{"encoder_wave_strides": [5, 4, 4, 2], "encoder_width": 128, "text_encoder_parallel_block": false, "text_encoder_inner_norm": false, "residual_init": "zero_last", "shampoo_beta": 0.99, "eps": 1e-08, "warmup_steps": 260}
Rows from block 2 of the audio encoder of a small contrastive audio-text model, named by matrix and row number. Rows with one number belong to one neuron. Each number is 128 + 32 x the weight over its row's rms, rounded and kept within 0 to 255. All counts start at 0. Numbers have three digits each. After the name is the row's rms in percent of the matrix's.
After each neuron's rows are labels from the 100 clips, of 14848, where the neuron reaches its largest size: "top examples" is what is common among them. Only what is clearly more common there than usual is listed. The data: strings of digits, spoken by a formant synthesiser in many voices.
# gate: first MLP gate (encoder.blocks.2.ff1.gate.weight, 336x128), inputs 0-63
# fc1: first MLP up (encoder.blocks.2.ff1.fc1.weight, 336x128), inputs 0-63
# fc2: first MLP down (encoder.blocks.2.ff1.fc2.weight, 128x336, transposed), outputs 0-63

gate.96 101:108125091141167153133172132114075045075145163107127082049115147172177158117150093092144184129180183165124182110098156160142168124190135115192167164072150166113111119123091130111145103125090120
fc1.96 099:140143126111123140109053089115165162171115100100062180144089153128124164160147167160156092137096182081114156159153158155127050129115099086099162144125155144154061166130166109122139128108114125
fc2.96 091:108126138146141085116141109106127195115125092228088077090158134121141141106127162087158186105072125140160140105150070181135120081131143138130149085155150124158158151129104183105084155102125102
top examples: "two"; first digit: two; last digit: two

gate.151 108:112113144167091138118172086125191164121129159150127131130135096127180141155142141073125123168103076171108045113126122084127123162164075152153172125133133080123143124156151117143076092087092127
fc1.151 100:114055163099115191062133149106099061117132148106136114114110115132091096118090164144118114097131159089149195175176109114113164184103171112133146126144158190116123197061070124187166157184153109
fc2.151 128:066123104170183141066063088164147082119092104130153145118120096132124084077074159124104104141146169134125168138207129153124207085150118115123115125023133160099123173102118126109135136100135123
top examples: "zero"; first digit: zero; quiet level; last digit: zero

gate.159 104:116138105149113164096152118164098151096094138170091101091083097165184168151172105070102080167155103121153108103151157148062174094138147148178120144095189154141122166118109152113166146098109169
fc1.159 100:146122096099131082108165108143120098149095098154125155064080169097134148138127101164066150112091063113102107153122106114089148116085093151101127132144073169108073116054127139159138131154076164
fc2.159 094:086080135109067128114083116183092120132123159112111129193102180098160136156152161094123150174145100091125141174159141120173135146107166123087166121101171141145139171168117162155172149092143091
top examples: voice: child-like voice; "seven"; reverberation

gate.222 102:203141107160192133169141173075165085163131150113121152169181102079159030141140116091190147104071108143145169093129115123129127125102137142129145096155047112113153115073128112072098120102181141
fc1.222 106:136086201093182099177103098109156176129064115139138133155177129078170088116120173142124119172192149154146071124107121124118151077210152108178106104101116124128160100142127108143102148140151178
fc2.222 107:123131127097081171133080166146054074148103082169111132127077068105132127147077151130148041167118118145180140105073124144159117124121118154108078118109160075127134123110141126148130135072100101
top examples: "eight"; first digit: eight; last digit: eight

gate.193 104:102116132152150106137092122116114102069158130167153120118158179143162098075141078098131089142184134194151092102148124101133210096142167113207110082131106154168154110092065110106129115151083134
fc1.193 098:165161135130103097092129187131129042100105151147109087130116101179136154055120076126115127183115151167119097116079107152140143151172168121119125189113122153120169174066052186142128095113093054
fc2.193 089:134095099109061094082136158194121059199161153110166144132104133125133166160125134133119101145138084056150080121082198081160184112124067128174097203160105144109142153143105070139137111123165170
top examples: "two"; last digit: two; first digit: two

gate.292 094:185121097164145144132122158117155107149172173084159084142143127156100148150116099074148199074131116133128125170145144139180134136081094105136107078166141115121209134125058182052088142127113167
fc1.292 098:107168162112102158162156082164119116106129095098168174054107142128125193150128089118145086147126137148107132120085126103101130131165085121145129116161137089143070130123167124162182077193155177
fc2.292 102:083086144155187085109109156145065070177120131167176094209134110138134146157098104097178087168133123139165164110083121092201129104065150129115161158106157115091054141155121149138161178086127111
top examples: quiet level; reverberation

gate.291 100:117164147089173101157136116138072082145162153137164107117119141144092103080110131109162171074147092117115069145072183108149140087086152102128105133161113149097116122144147116101109042091164140
fc1.291 098:098086161083135154190183166154103059144142117141149095113049104151122097183126123130104150109190121095146121143138191100126132087146173134189167187183141167208154105142121120110176069169141126
fc2.291 105:179117144107110146170113113130183134118113124097153173159131111077100171129109079109104125158055118107120057139108201123072149167170048155159132159129144123116158179089172115159146117165120104
top examples: "two"; last digit: two; first digit: two

gate.140 093:079109130129085080147103104138124134127111168106138206144173143097139117176161158117119133126143075114097115210135110165131152156144091157178134096141106167082114113106118088122157101090077128
fc1.140 099:110137113093090103138077158100103159125123135198133133123159127064074058133117119137105201094148130105153163097127106118147165115140095140134120098171137053117178162114110178100132118037144147
fc2.140 099:187053140153112179093071109147147087111128068112136141118088129130144145157105114135121139115087153132119149089097137199171122098133101129134118133106213060147085113216069113158178121080113169
top examples: "zero"; number of digits: 5

gate.333 101:090094137090128127156153102137141115132103145091089134176131055082144075075125114124091142139115143122173157164098131130123112115158131154153078120118203109140106085106136076168104160128170103
fc1.333 100:131140123077205165189163116145119099090125115074141115138131151076080119113086139122122111143119168101159153116105154112127170099112099146160117138136137086092124157068136130067123095157178166
fc2.333 105:133145141207100102053070093128158170187164173129070146121164102129119150086142058091126143126147148157080125144124123176129092195146066131113134116203160089128103089134172088177156148130128136
top examples: voice: child-like voice; quiet level; "six"; number of digits: 5

gate.298 092:091180097148087099065178149076138109123108099128111115135110158147107050185148082128095100183167141159102085136112152189152171157145129100210181186109162143140137074113124139151119123142137187
fc1.298 101:183163080082160128100133096177118073133145141083102152160100111123102176115111128127096096181102126074132077131133090145127133150081054151138129172132113168071134111089125101103124099163141169
fc2.298 091:136144145085172147147057117125106141181164111132145068146192105214100167161150162128161139144155129154106113148097087106103158116130146101099118148071129156146161125166132148118112141134197112
top examples: pink noise; first digit: six

gate.148 099:137173151165155151088100134160095127099070167103140081155139083112124132043126113133103105150079090109110138165141150176135162102139107078063083116137197166101136141141108141064135094175174132
fc1.148 095:126135113111109100126144128108152159083131146101170130105104142148160128178122098094185091132122176125128087098168076085108127090122102122100107120129139128079124136145132123068176141117170122
fc2.148 086:139136115124141124131110186086095144169180078196127133147147163148108140126153114132137099158146163148127133107166071155145097125134142114119149141091137138132052072084200137118087123095054137
top examples: pink noise

gate.271 092:160136135188101136145154147151169093162114102124131136078154072135131149124070113120163122164079170150124111100194138077121076065140118074127111121117176172141094086094167106133124096104161121
fc1.271 092:158156141182062150101183097110117137106140151129162113137159127094111140149151216088136122130180071149154148080066178122048103119121151148172083185103155130128198144115090148117119103029110124
fc2.271 068:063159086091138085125102057133047129136135118129137134173147097091107127118092130115088108141134092142138140167098081134147200125176095161098111107164078141072141135171096101081086165115114103
top examples: reverberation; "one"; last digit: one

gate.204 099:087121151175090088146152165188120112104127162110126105125105143145147108121154149118133136078142114139146157088163113143107081104120084084150073161143156192147127163189145105057160096103091048
fc1.204 114:112111098138185178067153062101130168124106120183078121177168134094136132139109145089166157101128122129159064115137174097149082106099137136108111126155091140129151152089144200095098160107136117
fc2.204 113:166152078066180097096124108134120140142121134084120032134153081121061115127159136102087139135147084135125146157147120168076143111126073109087103097137087191116127120151117041107135192114160160
top examples: "eight"; first digit: eight

gate.156 108:138100091108142111157111125124155123155143159166073079151147149148108140072145081067144089100105122078123177150160105132119170173121147100129094197076142129093169129143132129101153136145176122
fc1.156 103:157091107086126138099157133088137136138138135152151163142137142103058144113104064091138175110183076151173146117146159089147096122105133192078184184099148088151121143124088134114078141089189084
fc2.156 109:092171138170087141124187114134123106133099178111100073157117111091127133164125098104101131136131148170174091176122150144126143085106065172093141081173144156111153162127105067189142152073168150
top examples: quiet level

gate.267 093:155195081190127124117150101147128159113043117177151152116121120163162102097157166152126215186106087162105092099103095147169098082080132141160155096154143115089152152117154162138146114123117156
fc1.267 090:164084174093106110148107088149083162155145146142130121165162116110108100166129166145105067098108124055162142171116181089107113193121153167137131145120159084142144099091139093162101143090105087
fc2.267 097:150149100119132113127153202091109067142101142169164117141129151127111128089116156158093165141181126108150062109114080115190159119174118117152151123137114065100092149075181168139092076159169107
top examples: "zero"; number of digits: 5

gate.230 091:099162143137171083126105110102109164158125072096154070147097090089178134148125089125147100207115147116126175145071100141092089135171136083140202111104134095188162082149101110194125165113096131
fc1.230 096:135173067142112184195116095138121120120151120098167109165142122179102119114179148108113096159080110132159101091061159167084119119169120144147173121125206094066072166131176173142123150138148119
fc2.230 094:115162152086166127145083117118098146137173098115151163119148101075107179096101151103125133148079105136125166119098142164076128092067049163130117119166107170105194147117122116094123095121104088
top examples: quiet level; reverberation; voice: child-like voice; last digit: four

gate.165 095:134129115106151165139075044130125135131097101078149111156130160141196125130114096137160125148095168093127171173085153135175106131133132190167161108083135115183165126089083034155122135078128179
fc1.165 090:125097130122120117137155166152114113097167125138126154055143151144149185104132112092142203111153119140115057170128118086110191130120124119110086118136103124178079175135106135080066089206058186
fc2.165 094:111154124115202151150128130163084051125126097149137078203130124182150107168127138145139036097130111118154130140107109136144122185186205166182109132050139123148142104096166145159163111115132157
top examples: "one"; last digit: one; first digit: one

gate.329 093:086075140128135140156124190164122154160178172084129170124128118118082125144100135197144156120190118141132152206089155120149148170234121050171143060080136134085117118144147087117125158145132167
fc1.329 092:164090133114154099163107115102128100098086131152111149096122112149089124160148118091128150145056161141138103082135133172138182084086132175134153099165174180053128131063116149156139096203084102
fc2.329 086:151172127128095170104126177084132158124174133110140104126085131125126110077083113096198128139204117102087140142096118159137143162115143095066214163197135141116126125165096111099111101134139068
top examples: reverberation; pink noise

gate.72 109:135172164095069118187088153139112070099144082102138091105135101158141133168111098067133123157101086038100187133114163104188163182163127136120158144108161099123049102111127094151151153125114157
fc1.72 105:098123117136136148112114096123110214164096116176113155133075165119129050110129114180105121107146161178113079111107137186098138156132130134184131108138166143143100176148086184143124163156093096
fc2.72 107:125121106165162121149144121081169147116229108078119142120096123163156155132074180125100118170106145124152111071069098145144143044154090161173127114149149104078112156152163139109144090196081137
top examples: "zero"; first digit: zero; voice: deep voice; number of digits: 5

gate.3 092:130132195117127107033102114131147086170130074084115126107156088123172157077129128124122147141099193124148077122129099173130170113143139135163111082141175120083078135099100130110120143145142114
fc1.3 103:132132138153063086111229128110147111105144116089126148137156068190170043139078136135142134075158108136123078152141124117132129148149116111184105152149146173123099122099096107105156158203116142
fc2.3 095:080084142093158077128110141101129171115039187167159106122143160163095136110140125082148119122192108166178202141136088103104119137160146177160127156146145098115113160094134099156138161169162085
top examples: "one"; last digit: one; first digit: one

gate.303 079:078137131138119179158116183170091138092102123141147112119126093178151122164141167093105072107092167144143150156113119191160157156121149166172106155116090153133168159088134105157178135110165079
fc1.303 082:118140150125083187099131104100137098139159073117096115110101118085173120129148059195071118148164141153116152173111116069168104124095094165186144132142170110125157112127151107119099087129130111
fc2.303 076:064136131174092097115103196152079104110117136162092110150102138081136119165104182090102129159107130164137124153147140060168133157101153109058157143150122119147152166129089087136184156087188115
top examples: reverberation; quiet level

gate.126 093:128171131124147138152168103093149100115125155125072091185099065145122164179109178132102125096158142143162143092109160102125128127100189112102100194155127100121115116168116118080063124123130186
fc1.126 092:147119056122165108116128140169159082101201114137091146165110121097087184084141138107130122129123123151068121155066162138106138100122176168132109141139123108111126167190081143197157119122184101
fc2.126 095:144129138132150150113174159171142126201120140156105176082105172164171148118170106187135170092115145160151074152086120108086131097149123104143087093135155084129121089138153177155129125174157094
top examples: reverberation; "nine"; "five"; last digit: five

gate.276 106:096091148149090137154109183149133093108149113094130090129101089164140134103122063087148118212129103187140128117101200117160190133179069117154115141134113208102152099134165121139153113131119100
fc1.276 108:128156137147129101073148131106145174177152183166099158137110128145183138162136182059103108117087111123098106156109152114095135152117155099052127135103143048157154100152125173148098160151148104
fc2.276 105:155149126097179131157115094140123152144146149146079139098154068130124104095148145206109129052131121141125107099102060126109130120178106095117059085090124113111126101137118195123129178096130106
top examples: "two"; last digit: two; thin (high-pass); first digit: two

gate.240 098:145205133071126078086147091128182127149160130103136114117120147124170160110135121169126133076099146145113070142176157101130122124065108146118128114098158149169099128079121147108115111156148118
fc1.240 100:128084153167117122130086137113113155089198155151105083180118157187083085176184064107200142155103135096130172147138105122171135122131113165125129115059122106095095081166159083079131095117191116
fc2.240 103:065112148153130132135133090053108124057118108119095103147098136168068130141140172110137129145138076126080156089097097137134178168147200122134115109144079070131090095115156102072124105151158194
top examples: quiet level; "six"

gate.94 114:150178154099163157165135118104156124099098115109148138134112058156132066095135085102139084178171131104157155083100119112136169158111097140118151112110109097088116060160140149147146082147147178
fc1.94 120:134160157180121193126133106137148131140088177162096143100127130089066135179171135099168073122145104135137120063170105140140155078125144122123091093142153141155154161198171209087112113176167128
fc2.94 115:120103183164109141099110106121129177123098183117160146134098138133135133166153113142173192088088099180134119183174160129144136118076145107074184133089149124111124161142089107152145158132081071
top examples: "zero"; "six"; last digit: six

gate.304 104:186132153165130118164134188153123122111075183148152153154161173123158065167139098193131132156089117104089072113092170088119169196116115128082131133097067107173122139119051190104155103161132136
fc1.304 106:175141155166104157189094130139132119166106111097141174125131120144079105107124132116130150147166172135091131160133145112081147082052143155107109132126139092104151137099160109167114105156095143
fc2.304 107:113151077112134130145130186107121121142045123130133144173080146106107128128076149194084087155115104143185113130159137114151215132147193139053138078121119097203142134175151134154123156146141102
top examples: reverberation; "three"; last digit: three